Rows from expert 2 of block 3, named by matrix and row number. Rows with one number belong to one neuron. Each number is 128 + 32 x the weight over its row's rms, rounded and kept within 0 to 255. All counts start at 0. After the name is the row's rms in percent of the matrix's.
# up: expert up (model.blocks.3.mlp.up, 16x96x192), inputs 0-191
# down: expert down (model.blocks.3.mlp.down, 16x192x96, transposed), outputs 0-191
up.29 095 [120  85 142  60 123 131 119 112 111 146 130 103 194 168 216  72 136  87 110 119 121 122 125 134 113 184 156 134 160 181 127 201 136 149 101 130  59  81 186 139 100 111 180 165 116 141  61 180 157 140 100 130 119 194 107 160 122 129 187  76 116 108  96 137 104 173 118 174 133 106 151 100 189 134  94  67 132 109 130 131 137 115  50  99 118 122 128 176 159 103 108 143 116 182 197 103 159  92 117 151 139 101 124 153 139 111  92  76 113  75 205  98 107 166 134 154 114 144 113  94 138 155 116 103  80 167 144 158  99 130  73 107 143 148  90 146 123 182 139  87  87 121 140 116 114 155  98 147 143 136 108 178 152 113 127 160 136 174 132  99 122 142 163 162  79 103  97 146 143 140 133 153 184 165 117 151  87 152  96  90 141  55 136 162 142 133 134 113 127 152 105 147]
down.29 105 [145 145 133 159 145 159 111 113 113 184 113 148  86 157  82 230 147 121 122 136 143 146 138 124 144 113 132 132 126 142 115 133  93 129 107 137  83  87  15 162 166 110  80 135  98 106 189 122 107 182 119  95 145 177  86 145 115 147 146 212 129 130 129 120 157 122 107  85 137 140 131 116 117 102 125  90 119 109 129 135 110  89 166 178 131 131 140 134 178 157 133 164 143 126 157 110  80 171 128 150 157 146 117 181 135 137 160  76 109  68  95 133 131 107 142 158 140 169 167 139 120  88 129 156 148 112 168 144 122 101 142  95 180 116 107 154 105  80 142  93 128 169  72  88 132 240 115 162 160 145 114 112  54  92 111 127 122  58 154 184  95  80 111  85  54 127  83 137 115 105 124  99  98 133 127 182  80 141 150 151 130 155 166 148 158  95 121 108 126 196 135 121]
up.30 092 [160 144 162 202 104 152 135  83 130 180  89 110  96  96 135 159 119 143 129 163 113 154 128 141  66  77 115 122 191 100 102 128  99 123 119 113 202 164 101 122  57 138 100 137 140 112  80  56 141 123  97 131 135 155 123 124 148 117 133 161 148 205 164 141 184 134 119 124 149 150 150 191 143 144 211 142  98 150 144 114 154 193 118  65 177 121  74 121 150 126 109 129 133 173 135 128 116 113  88  86 116 173 114 194 151 139 130 152 140 153 147 159 127 164 115 130 161 111 159 114 125 108 127 162 111 127 138  63 121 138 153  94 171 120 128 109 150 157 104  66 137 109 166 137 160  76 129  82 134 163 115 186  62  87 150  78 118 137 101 111 161 120  94 102 148 129 170 128 186 138 110  98  69 150 170 185  50 128 124 103 160 142 118 137  72 127  72 140 117 158 158  90]
down.30 093 [112 137  89 117 124 167 184 176 116 153 189 120 149 117  65 120 134 135 124 109 151 120 132 134 171 165  77 144 148  95 165 128  82 146 158 106 192 150 163 142  81 116  82 104 136 162 153 150 166 103 121 141 127 199  83  94 151 107 157  97  73 180 121 114 160 105 112 140 142 113 144 131  84 144 172 130 103  97 143  98 122 190 156 174 153 121 125 150 120 150 111 102 129 143 148 145 144 115 144  89 153 146  84  63 146 127 162 119  87 135 125  82 128 119 136 160 189  80 120 132 141 123 132 113 140 142 176 111 116 109 128  92 169 142 136 161 135  52 162 113 136 111  89 191 171  23 100  53 127 171 148 166 160 110 115 107 153  87 190 160 126  76 157  71 148 124 145 120 172 128  85 144 188 132 114 124  69 129 204 161 161 156 109 114 148 175 156 177 146  90 102 104]
up.31 096 [189  88 166 179 154 100  90 132 161 147 116 170 136 161 147  97 229 127  77 152 146 178  90 112 143 146 122 158  88 122 160 114 106 110  91 127 145 174 122 145  92 158 101 147 179 151 134 108 116 103 222 132 134  76 157 118 139 116 116 133 125 131 161  83 166 102 137 126 165  79 131 117  99 143 107 125 195  28 147 123  86 135 113  92 146 173 123 149 168 137  91 136 153 123 145 100 101 107 124 139 165 150 106 173  80  69 153 118 136 209 152 104 132 148 102 114 133 156 144  82 160 115 127  88 171 139 142 117 147 141  95 134 178 110 170 114 136 134  98 139 103 118  76 170  78 161 106 111 189 154 165 196 157 108  86 110 169 125  93 117 116 118 129 119 177 100 114 121 123 135  81 127 120 179 129 173  78 197 137  93 109 145 139 153 150 104 173 125  78 144 172  77]
down.31 096 [133 163 157  91 145 110 121  76 129 117 118 122 106 181 161 156  64 124 139  99 151  93 107 146 119  63 123 108 120 120  96 139  82 133 139 109 146 125 121 115 102  68 215 134 111  83 141 140  92 134 174  75 106  70  84 136 154  90  98  86 111 125  42 136 169 121 147 154 174  29 132 126 139  96 179 120 104 103 103 116 140  90 112 124 149 121 139 137 146 115 122 177 107 130  97 150  85 155 140 121 111 118 127  81  91  76 146 100 153 142  88 143 166  94 114 109 148 111  76 208 125 163 113 164  68 120 102 133 141  61 113 123 174  73 131 116 114 167 137 116  80 149 156 168 140 217 161 132  71 128 154 143  86 111 151 134  97 117 139 159  92 100 118 133 110 116  95 141 124 143 223 157 140 106 161 115  95 152  84 176 101  56 165 162 112 115  96 117 133 117 110 134]
up.32 094 [128 134 162 120 157  96  88 118  63  60 146 168  53 115 131 110 113 163 140 102 114 230 141 122  90 140 131 137 105 106  74 131  63 108 101 144 108 126  99 165 144 116 126 111  97 143 102 158 131 142 102 142 181 187 162 164 104  91  96 101 141 130 110 162 156 121  96 118 118 174  59 154 152 161  92 125 146 150  75 124 108 125 119  45 181 150  72  97 164 135 101 118 123 128 148 164 136  89  82 148 115 112 120 154 124 160  76 114  97 141 113 114 182 169 138 134 140 157 126 110  97 126 146 124 140  70 156  64 104 125  71 132 192  62 144 109 136 150 186 112 109 104 115 161  97 131 142 107 138 137 112 153  87 133  94 156 153  68 153 144 110 121 176 135  27 108  80 121  80 129 207 129 144 133 167  67 180 127 154 124 107 124 177 124 141 122 146 139 127 106 133 120]
down.32 095 [142 153 156 165 102 130  64 147 222  60 106  55 196 155 134 215 154 131 141 121 111  57 104 134 159 111 112  85 120 114 125 121 107 120 170 144 130 118 110  67 137 108 137 154 175 107  94  84 135 136 141 154 157 139 184 139  84  85 110 136 120 199 115 117 103 158  87 148 132 179  87 130  57  83 135  71 114 166 109 147 135 114 127 184 155 142  80 154 112 134 113 115 109  99 185 133 167 164 134 131 125 168 131 146 136 139 136  80 126 124 121 152  50  84 106 124 166 125 101 161 115 124 131 135 138 143 203  75 164 140 140 115 161 162 145 152  88 101  73  76 161 119 149 141  99 132 168 130 126 127 125 109 140  71 150 175 146 170 143 114 109 107 119 173  91 112 103  88 105 122  99 124 127 146 159 148 196 102  59 114  75 115 155 120  95 118 131 176 141 120  89 145]
up.33 100 [152 151 108 105 116 157 112 133 126  61 184  88 144 173 119 166 132 129 100  88 106 186 120 134 112 201 163 136  92  55  89  93 107 115 105 125 161 157 100 156 130  89 116 121 206 151 103 126 178 152 145 146 165 211  94 169 140 108 160  67 118 121 115  97 136 100 100 130 153 206 102 136  97 174 168  88 131 109 112 122  76  55 149 135  96 146  77 135 153 117 116 115 125  82 108  84 130 113  95 140 144  81 141 148 123 151 132 126 118  77 120 107 150 127 144 123 133 101 152 111 138 101  94 146 185 118 176 127 111 140  88 147  99 164 171  89 108 175 132 108 104 134 117  77 129 187 117 108 161 175  91 148 133 106  79 153 155  98  92 203 128 153 165 133 131  98  97  88 145 122  52 143  61 175 139 127 166 103 188 134 124 107 115 173 123 143 108 135 166 174 113  69]
down.33 089 [143 119 139 115 139 127 108  98 142 126  96 187 124 162 130  72  56 122 148  97 134  85 114 117 139  71 160 180 139 110 148 126 156 101 121 125 158 128 131  69 165 136 154 162 106  79 154 136 135 118 131 144 177 182  75 129 121 150 206 152 101 124 147 143 134 148  87  70 158 101 117 141 180  74 166  75 191 102  92 113 150 113 132 157  97 153  91  77 135  74 142 124 141 176 109  90 112 145 131 140 112 101 154 136  82 172 115  88 157 142 102 150  97 117 122 127 106 100 109 123  92 153 127 164 113 117  98 122 161 126 123 161  90 171 151 144  99 142 153 127 147 121  97 101 113 249 190  97 123 170 111 138 120  64 170 117 135 188  98  74 148 180  66 115 143 113 134 154 125 151 183 154 186 100 128 141 144 153  52  88 135 142 127 148 140 121 124 191 148 127  95  49]
up.34 121 [115 185 122 140 156 108 120 160 163 143 191 152  95 156 114 132  88 182 197 205 111 154 134 109 136 118 159 146 119 223 174 183 134 157 144 148 182 154 151 133 148  90 143 132 128 158 132  70 113 145 123 155 195  83  95 112 132 113 210 134  79 109 100 157 154 133  94 133 164 141 128  89  98 120 129 124 104 146 131 161  95 120  95 124 167 126 163 143  95 100 174 124 135 162 104 113 160 215 143 146 131 136 135 118 104 129 143 238  50  95 144 132 146 120 198 125 103 168 150  97  61 138 138 123 179 102  72 109  94 198 136 167 130 126 170 121 147 126 116  81 101 141 111  90 132 122 145 137 144 142 101 139 134 121  92 165  77 117  61 138 134 119 149 144 173 121 117 123 131 140 147 103 166 132 140 145 159 116 125  57 126 172 181  98 123  96 158 139 148 136  97 159]
down.34 091 [127  94 120 139 123 141  80 114 112 137 101 135 151 172  91 117  83  98 120  89  95  94 133 187 109  88 137 138 118 140  82 171 168 123 133 154 251 124 116 143 188 177  96 146 141 155 136 169 126 139 140 136 151 100 121 139 169 147 197 151 159 111 140 127 150 137 113  77 127 109 140  89 140 106 150 123 157 119 123 113 165 151 188  88 108 136 145 159 131  82 125 157  86 177 100 135 145   0 131 127 125 114 110 154 114 123 123 147  70  99 108  77 116 160 209 103 130 137 109 137 171 131 139 136 100 178  83 124 123  76 158 161 122 168 155 175  50  87 139  98 153 112 139 126 206 195 149 143 124 140  73 116  95 122 154 158 133 174 132 111 121 168 189 140 132 152 117  94 120 107  78 131  79 160 114 118  82 112 103 150 158 147 122 121 134  84 157 132 145 148 120 120]
up.35 084 [157 143 149 160 110 138 119 152  49 130 132 174 118 127 113 184 139 169 191  95 113 101 154 140  90  85 108 135  82 202  90 165 111 112 144 171 119  92  81 146 105 113 148 120 150 133  94  60 168 107 147 156  63 163 123 146 159 162 135 162 104 115 114  65 157 162 156 133 134 160 155 132 124 155 125  89  97 137  92 140  70  74 165 126 135 191 138  77 143 112  97 117 110 107 114 163 156 117 123 108 101 129 154  53 167 108 114 110  72  19 141  87 152 122 119 132 150  70 103 154  96  62 105 120  83 136 162 165  61 114 117 112 161 178 135 116 123 172 134 118 138 123 117 117 184 153  73 124 120 117 112 120 114 175 118 122 165 141 104 123 144 141 147 129 138  98 150 127 131  69 135 138 168  84 117  67 104 112  86 128 125 111 132 194 146 105  58 164 116 188 124 159]
down.35 088 [106 102 142 104 131 140 151 136 160 180 109  85 124 145 126  71 161 126 122  79 152 108 123 149 181 136 130 110 144 159 195 130  97  68 143 139 102 108 181 138  89 111  70 119 133 157 123 154 119 140 151 144  95 135  28 128 139 175 121 155 122 195 123 150 162 104 129  84 146 157 167 111 160  73 111 150  99 170 112 128 112 149  86 132  93 134 141 168 114 146 160  99 169 114 111 112 126  96 165 138  94 159 123 160 129 125 155  88  95  71 148 141 112 165 141 166 165 183 134 129 121 168 146 130 107 196 199 155 115  94 204 142 171 143 143 145  96  89  83 131 142  97 139 145 188 144  71 185 175 106 152  81 114 165  89 145  79 123 127 174 117 156 161  87 109 157 112 111 114 126 118 146  97 128  38 101  54 108  98 144 156 197 149 158 140 139 159 133 106  62 114 134]
up.36 081 [151 147 125 109 101  97 106 101  91  94 138  60 190 134 117 162 113  91 135 102 116  84 158 129 122 104 185  98 201 117  82 183 145 126 162 104 200 135 147 132  57 111 134 142 141  99 132 169 134  91 104 157 135 167 114 144 147 152  88  95 153  85 106 110 129 156  87 127 131 135 124 134 104  96 143 164 108 144 131 105 157 182  90 143  95 126 132 107  99 119  94 107 100 104 152 165  80 113 163 164 127 101 168 112 144 146 114  59 140  88 111 155  95  65 141 166 147 107 129 159 185 118 147 106  77 101 123 126  79 130  96 121  60  75 151 125  70 135 177 157  96 141 154  60 118 176  82 114  96 134 134 105 119 151 131  74 155 103 123 143 118 165  96 160 181  91 104 138 170  99 103  96  88 158 103  50  65 120 159 116  95  80  76 213 152 128 133  99 103 153 127  94]
down.36 103 [106  98  56 184 159 162  77 147 161 159 127 202 159 148 183 104 162 136 139  98 144 161 139 123 121 115 133 147 111  93 172 163 118 146 123 169 175 155  72 152 141 154 142  81  85 153 168  69 133 115 170 136 163 135  97 136 119 110 155 147 119 136 122 178 122 148 122 160 114 125 140 113 156 140 125 131 151 126 149 129 146 132 182 192 125 113 162 120 160 146 145  97 138  93 142 163 121 159 102 131 111 135 149 124 117 128 129 103 172  39 149 119 126 152 139 159 153 177 117 148 112 108 140 150 109 114 145 168 119  74 148 175 151 185  82 100  76  95 120 169 135 140 110  96 108 248 104 170 139 121 122  89 154 152  88 100  93  98 185 119 153 171 136  87 143 176 123 101 125 151 132 102 189 167 130 105  49 118 184 139  88 213  79 173  61 144 154 137 110 138 149 147]
up.37 095 [135 160 175 165 147 109 123 101 144 133 153 143 125 111 153 127 165 102 123 191 114 117 147 122 180  93 134 161 110 134 125 144 129 146 149 147 117 182 166 103 192 192 119  80 129 151  88 131 130 129 129 142 132 116 100 135 144 122 109 125 160 183 170 121 173 106 120 126 166 104 120 200 138 157 238 127 144  99 118 147 185 151 110 144 221  83  78 164 130 121 125 173 159 157 143 103  94 139 169 100 135 111 111 139 144 119 165 119 134 212 107 178 101 107  86 141  76 176 201  99 125  97 104 120 145 182 125 106 165 105  99 123  93 151 159 134 159  98 109 155 126 106 152 123  90 114 151 107 105 139 106 182 123 145 134 134  74 139  79  67 175 175 120 121 105 142 124 108 164 110 158 101 208  99 136 140  71 197 116 145 175 148 136 115  67 169  72 152 122 123 113  76]
down.37 082 [121 129 134 138  85 104 103 182  88  92 101 137 140 143 137 140  69 163 128  92 126 165 109 104  85 170 124 100 128 116 148  94 164 134  91 195 113 194 103 132 166 132 112 144 104 161 191 142 138 141 158 128 132  50  53 126 159 144  99 106 145 139 137 152 135 142 126  96 107 131  98  50 163  78 194 129 155  89 112 108 104 158 126  87 119 119 114 158 162 109 153 129  73 141 127 145 129 107  95 128 106 125 104  89 118 126  71  77 127 129 139  59 143  88  76 111 146 143  94 145 135 121  85 176 114 101 155 117  77 216 129 109  97 126 181 140 158 101  92 114 100 154 128  87 119  73 225 132 133 148 153 165 197 138 140 136 131 149  96 172 176 185 194 122  81 140 119 118 162 128  84 150  43 147 152 114  93 153 138 149 159 114 124 109 108  95 158 168 123 117 124 107]
up.38 104 [132 102 137 197 152 135 125 105 149  65 159 136 144 105 113 218 123  97 176 103 104 129  94 119 114 123 110 129 131  68 138 110 150 119 127  99 162 155  97 145 115 155 101  96 127 103 141 179 144 145 105 109 144 136 143 108 112 106  75  65 148 111 124 151 179 134  95 124 112 161 119 221  71 149 109 109 160  68 106 146 108 138  99 103  87 169  55 168  72 123 135 120  91 129 111  85  91 114 174 163 107 132 176 103 138 119 146 198 136 141  98  90 156 111 100 148 154 124 176 167 139 156 164 179 150 101 128 143 179 103 127 117 116 105 179  90 151 121  97 117 160  87 111 132  89 149 123 120  85 165 136 102 164 117 146  89 175  94 161 164 139  76 180 106 200 145 174 140 113 113  33 131 126 160  97  97 118 171 115 176  69 152 133  95  65 148 109 129 147  80 143 122]
down.38 097 [145 120 125  75  65 152 165 166 105 107 127 101 106 121 125  80  94 131  67 124 138 129 164 120 128  88 131 129 139  59  93 106 138 141 142  85 132  95 116  74  96 125 144 110 142 186 128  75 147 138  97 124 119 114 158 110 119 164  74 166 107 134 146  81 145 111 117 118 119 155 129  87 140 153  73 125 120 114  34  99 132 169 177 132 123 142  95  94  91  86 148 169 178 139 136 100  61 130 103 144 151 123 127 135  95 135 130 133 131 171 184 161 163 130  98 130 107 139  47 166  54 107 157 106 114 214 133 121  89 157 154  91  63 172 146 126 114  93 159  96 134 159 129 126 101  89  94  99 129 185 122 103 124  85 123  62  71 155 127 155 109  30 101  96 193 118 168 121 153 128 118  99 125 115 106 107 131 151 150 141  44 121 141 120 168 124 120 170 145 132  72 139]
up.39 081 [133 143 116  58 150 148 123 155 100 108 201 159 207 111 150 179  72  76 152  78 162 111 138  87 100 136 128 135 108 104 144 150 108 112 169 192 124 140  92 171  91  71 111 133 125 101 169 142 141 109 114  99  88 132 129 119 123 134 148  93 119 123 118 152 104 149 103 210 148 118 138 189 141 141 163 101 169  81 142 158 126 139 111 149 107 156 134 179 160 142 102 137  44  92 117  90 177 132 114  90 162 134 120 171 152 157 121 149 138 112 132  98 129 200 103 194 114 170 127 104 100 112 142 141 117  87 151 139 148 172 130 133 153 125 129 104 112 176 124 127 142 151 124 152 134 183 104 150 163 132 100 103 224  85  86 119 130 132 161 169 132 154 132 123 107  99 118  85 162 104  50  80 138 200  90  66 156  68 112 107 140  88 144 117  92 131 142  61 149 126  93  94]
down.39 116 [106  82 142 152 175 106 165 101 143 131  89 127 154 140 111  87 188 178  81 126 141 106 113 173 113 101 116 103  97  96  74 109  97 117  86 131 162 178 203 118 107 183 167 142 122 124 110 146 114 159 101 112 113 149 112 167 151 159 217 175 133 104 154  87 120 132  93 103 176  74  99 125 209 127 148 143  90 116  85 154 132 172 185 135  95 168 137  85 165 148  89 151 167 123 111 134 107 154  96  83 140 108  96 121 138 157 194 125 129 105 151  92 122 127 132  91 120  90 184 116 115 131 111  97 133 147 134 117 120  65 167 133 136  86 106 134  62 121 141 120 140 133 124 176 148  41  78 146 129 121 130 164  46 148 123 132 127 122 151 172 111 116  96 108 102 159 112 152 119 140 107 190  89  54  98  92 134  69 124 124 126 148 123 112 188 194 137  93 140 175 141  90]
up.40 099 [ 99 125  95 153  99 118 164 120 192 109 158 172 103 105 145 128 122 136 115 195  65 120 117 158 152 146 143 158  72  76 124 109  96 107 135 142 211 208 144 148 157 100 117 130  75 185 147 135 143 127 146 113 106  86 173 109 132 131 144 106  89 117 104  93 104 161  86 158 130 105 123 113 187  80 173 148 146  89 150 145  89 134 152  88 146 112 150  85 137 103 137 163 143 140 141 118 105 138 212 159 118  59  95 201  83 120 119 110 139 152 108 168 128 162 149 119  91 166  87 114 136 136 112  75 129  98 132 144 141 126  78 106 129 136 144  74 152 163 192 120 144 159 142  68 128 135 157 110 127 100 152  73 213 102 113 133 145 115 141  76  84 111 109  89  91 110  94  52 171  82  68 113 151 130 141 107 103 155  96 160 159 110 119 174 151 151 111 135  75 110  95  80]
down.40 094 [132 192 149 111 144  89 140 133 125 110 116 100 122 134 125 126  98  62 124 141 132 113 128  76 118 119 106 101 105 106  74 102 152 130 156 100 141 185 130 178 140 150 161 189 135 118  53 108 129 156 137  89  76 184 102 124 101 123 120 150 196 125  88 157 123 142 103 131 129 133 174 123  16 149 137 120  93 133 143 124 141 120  63 135 137 159 106  81 181 158  89 140 109 133 128 153  85 129 127 148 180 103 142 132  89 104 144 154 134 104 141 123 148  98 141 127 128 158 114 150 114 109 114 158 145 121 146 168 135 102 171 132 169 116 151  84 186 165  79 134 156 152 155  43  83 151  97 121 190 142 106 121  58  56 186  92 144 193 137  97  90 101 124 127 113 147 127 173 188 133 195 155  38 125  99 137 126 104 117  70 200 103 122 163 131 116 145 120  97 155 130 100]
up.41 108 [ 92 162 136 106 128  80 116 190 156 176 117 133 182 106 109 130 102 117 178 129 110 147 131 148 149 126 116  95 127 119 120 177 134 148 105 160 146 148 148 116 100 129  91 167 140 127 132 119 121  96  70 101  71 184  88 138 178 131 139 112 148 103 123 116 147 131 125 145 137  73 115  81 172 124  97 148  90 194 163 163 151  69 126 142 127 172 147 137 125 122 104 147 141 154  85 151 128 157 172  65 106 113 160 145 108  83  86 179 177 130 104 142  79 182  84 135 168 157 164 119  86  83 109 101  94 159 121 134 147  87 160 119 138 138  94 117 171 126 118  87  97 170  78 125 183 171 154 119 153 113 142 100 169  99  93 117 147  81 118 166 129  99 120  98 146 144 113  33 142 161 158 145  93 101 147 207 149 147  78  45 170 105 211 121 133 119 159 105 188 171  77  93]
down.41 099 [119 122 122 111 168 140  99 156 119 217 119 163 147  94  82 147 161 101 129 176 149 139 132 127 150 201 126 147 110  58 135 169  74 120 175  75 155 188  99 101 153 142 113  82 149 117 147 119 131 122  72 163 122 130 107 122 140 109 122 115 112  91 127 134  85 133 137 135  93 135 174 215 136 132 105 131 144 226 148 121 193  98 161 177 117 201 136 151 117 145 140 164 109 113 131 187 165 121 124 152 122  75 119  81 135 118 171 165 191 110 138 128  96  68  76 137 153  97 121  96 124 128 131 117 138 123 149 110 130 128  81 129  84 156 134 121 148 105 134 106  89 109 104 128 145 121 105  78 106 184  80 112  98  52 105 188 152 141 154 135 135 113 140 107 247 107 132 121 120 154 109 124 173 134 106 143  84 124 109 185  91 132 139 164 113 135 159 118 185  94 135 170]
up.42 094 [204  92 119 206 137 172  82  94  57 168 119 159 105  86 105 120  85 158 120 137 153 183 128 173 122 133  86  75 103 182 175  98 117 108  97 192 121 175 156 145 153  86 153 144 129 150 149 141 100 117 126 168 142 167 196 122  97 104 136 138 170 121 103 123 130 152 131 127  70 167 157 168  39 137 106 166  91 112 166 116 143  97  90 101 144  81 116 120 131 143 111 128 162 123 115 142 123  74 155  92 130 159 168  98 134 133 128 133 147 178 181 147 157 175 104 141  91 142 129  90  67  94 104 124 130  76 111  60  73 154 147 151 133  63 121  90 124 171 164 171 118 140 145 136 174 135 109 101 135 100 131 149 168 140 150  91 144 143 133 177 116 189 132 101 168 126  69 138 134 105 102 103 162 162  82  93 190 136 133 151 130 136 126 145 167 186 132  88 143 133 132 168]
down.42 089 [ 78 138 127  51 158 146  55 154 150 174 142  49 167  95 120 125 155 104 145 152 112  95 110  99 117  76 125 183 111 174 133 110 162 132 149 174 164 116 109  69 136 140 142 156 112 133 135 110 121 107 154 204 129 181 144 160 112 109 109 116 138 101 171 113 114 149 134 168  85 147 140 107 171  97 117 140 148  50 175  76 156 102 115 128 115 131  83 120 152  93 102 163 134 135 143 139  58  96 114 175 149 150 100 154 130 121 137 161 120 147  50 116 120  98  98 126 116 183 116 182 151 159  78 111  84 125  97  97 160 130 131  99 149 145 139 106 190 107 119 152 119 161 123 132 187 237 187 126 144 120 107 167 111 197 124 106  68 151 102 115 100  96 118 138 154 148  92  84 113 114 154 137 103 132 119 113 187 120 121 119 193  67 122 121 138 107 125 113 173 157  89 162]
up.43 085 [130  79 149 135 107 168 128 158 135 135 158 124 173 119  92 112  74 128 105 141 147 124 142 103  88  71 147 121 178 103 169 157 153 122 211 179 122 139 137 142  76  97 109 155 180  62  89 172 139  98 157 147 126 143 142 126  63 113 129 151 135 152 122 134 149 145 107 173 133 156 104 202 126 112 160  84 125 166 133 168 175  93  95 154 146 135 138 172 144 148 125 123  88 158  92 101 163 126 105  70 106 112 104 203 181 142 125  73 156 154 110 157 132 120 116 128  83 206 132  75 168 166 108  99 110 130  92 129 118 119 147 106 145 101 136 117 152 104 142 133 127 164  92 188 176 133 130 122 150 116 165  95 191  71 115 154  95 141  84 164  63 196 118 150 108 114 136  76 112 120  85  92 153 161 119 111 141 101  91 112 201  89  89  81 132 135 134  69 151  69  83 116]
down.43 105 [120 232 160 103 167 135 181  98 118  95 131 139 117 116 154 132 164 139 126 114 108 127 105 165 111 139 107 170 167  86  92 124 134 139  65 191 172 123 173 104  63 139 144 139  88 159 128 106  96 150  99  91 105 124 151 114 101  92 140  99 129 164 119 153 133 170 134  99 157 129  86  58 114 153 202 121 164 223 103 137 110 112 164  96 135 108  94 160 130 164 115 124 114 156 103 137 138 127 121  86 160 110 152  68 168 111 145 123 174 143  92 113 179 154 186 105 123 120 121 147 103 158 138 142 153 150 142 129 113 141  90  94 177 170 111 129 119 186 127 141 103 132 146 141 208 167 171 127 103  99 126  88 112  68 157 172 172 110  65  98  90 183 163  98 142  98 126 193 172 132 184 163 116 122 155 122 197  68 126 137 170 104 101 127 160 142 142  99 138 172 142 106]
up.44 094 [ 56 190 141  83 106 103 124 119 131 146 154 108 167 129 134 137 100 146 168 209  89  93 126 176 110 105 129 125 119 114 139 166 124 138 131 188  99 203 140 138  45 116 131 122  83 140 120 158 134 140  63 165 116 114 134 120 103 120 142 129 172  96  76  83  88 150 118 151 149 152 110 158 131 100 198 127 140  46 164 172 169 213 184 144 110 114 108 122  98 123 118 147 149 121 155 131 141 124 130 100 127 117 117  83 154 107 149  41 158 150 101 177 156 124  84  81 137 170 153 198 159 121 153  85 126 106  72 136 101 143 156 154 115 154 146 159 105 147 119 144 139 101 141  85 151 174 127  85 104 128 160 130 203 151 116 128 122 104 137 167 140 157 119 105 160 150 133  86 159 166  52 104 150 129  75 183 166 117 142 152 185  93 150 168 103 147 132 138 144  94 137  94]
down.44 089 [181  64 155 190 123 106 202 134 101 152 107 148 119 119 110 128 112 160 109  72 176 147 123 118 146 126 120  95 144  82 201 139 144 108 105 143 103 171 151 125  94 116 101 176 157 113 104 120 124 143  83 180 100 104  85 135 128 140 144 148 114 134 158 147  82 143 137  77 165 144  99 125 101 131 192  70 116 137 145 124 100 154  42 145 132 130 137 116 131 141 120 130 111 102 132 131  79 117 143 107 134  83  97 156 124 128 135   0 113  99 127 104  87 156  81 130 145 106 122  58 141 124 189 179 142 149 139  88 168 160 140 141 108  86 139 155 123 132 113 145  63 129 157  75 168 150 129 158 171 148 160 129 115 164 158 155 133 194 137  92 181 115 150 101 124  93 116 174 151 143 156 129  91  86  92 121 160  82 144  87 192 146 135 116 131 113  87 112 116 205 153  73]
up.45 115 [112  81 133 167 170 163 137 171 240 175 103 108  87 140 127 126 152 152  99 120 167 126  72 126 154 145 161 166 122 208 138  92 107 135 118 106 120 110 172 136 111 119 172 128 115  92 154 117 129  95 118  75 174 127  74 114 156 125 132 160 111  94 181 139 120 155 129 122 133  69 118  75 177 160 140 143  75 145 145 125  84  54 179 156 124 117 173 118 105 132 124 110 119 130 143 144 122 103 137 143 162 120 153 138 146  88 124 145 104 110 105  87 127 169 142 151 172 143 154 107 124  92  45 124 169 147 120 125  74 122 151 116  95 122  85 106 154 127 121 107 129 166  91 119 121 175 130 180 125  76 158  78  91 133  99 155 111  81 146 152 178 124 108 168 208 101 137 126  90 104 113 166 106 138 160 123 131 114  66  35 107 113 165 150 170 182 178 139  89 125  53 123]
down.45 093 [157 122 134 132 158 135 158 127  27 187 161 129 180 138  89  73 127  87 163 155 100 130 137 131 105 113 159  86 143 108 138 133 141 116 129  87 163 172 141  80 134 142 162 164 137 116 128 143 118 132 178  99 151 199  84 145 175 109 169 107 184  82 129  93 123 132 101 175 192  65 129 146  86  85 150 110 169 139 157 111 178 112 136 164 129 152 159 133 151  79 109 167 145 132 136 166 103 189 123 126  92  96 103  86 105 159 130 136 108 123 173 122 174  82 148 127 126 107  89 154  77 133  62  85  92 166 141 132 117 105 120  87 115 161 120  97 170 178 163 102 185 132 116 102 136  32  47 182 111 119 149 119 194 193 127 180 112 173 163 165 154 156 138 166 118 118 138 110  90 112 128 133 155  90 145 120  92 117 143 140 156 125 138  96 102 122 126 160 112 166 123 127]
up.46 094 [109  99 117 142 113 131  58 117 162 155 117 119  97 110  87 126 117 151 116 157 163 112 122  97 135  35 154 139 132 162 123 166 146 141 101 130  22 198 168 115  38 106 113 123 154  87  67 206 131 146 157 150 176 120 145 124  71  99  96 162 160 130 123 145 150 112  83  81 124 116 135 159  85 160 167 149  97 167 136 152 120 122 148  83 197 155 100 122 125 153 125 142 114 100 158 160 105 164 135  99 144 138 135 152 149 135 121 181 154 133 109 170 124 137 123 115  90 180  73 106 123 124 154 136 105 121 116 110 157 150 147 111 166  35 113 103  95 114 136 145 128 180 116 126 150 117 158 135 138 100 172 113  73 102 196  79 172 118 175 166 163  95 102 120 130  88 102  90 134 108  63 136 165 135 171 135 172 169 113 112 196 117 115  98  87 146  89  90 149 129 136 165]
down.46 081 [ 87  77 103 195 153 102 122 151 134 197 123  99 125 130 131  73 141  88 111 121 121  79 132 172 109 127 127 108 102 141 104 116 129 124 201 137  50 177 138 109 124 192 115 157  87 145 142  98 158 133 134  81 111 142  81 122 143 134 146 148 133 105 149 126 166  74  93 119 140 132 172 138  92 171 135 118 139  92 113 138 195 111  58 159 131 178 149 137 174 152  90 175 130 103 123 145 153  81 122  98 116 117  80 111 103 150 152 136 152  97 171  92 121 118 124 158 124 145 179 171 146 142 170  88 127 175 163 146 140 168 162 158 127 200 123 142  82 116 121 142 151 120 114 113 163 141 152 109 110 129 101 118 165 139 118  65 125 175 185 103 139 126 124 170  88 183 114  92 153 141 209 165  90 142 137 108 229 141 124 120 197 133 137 150 177 115 142 131 126  23 129 155]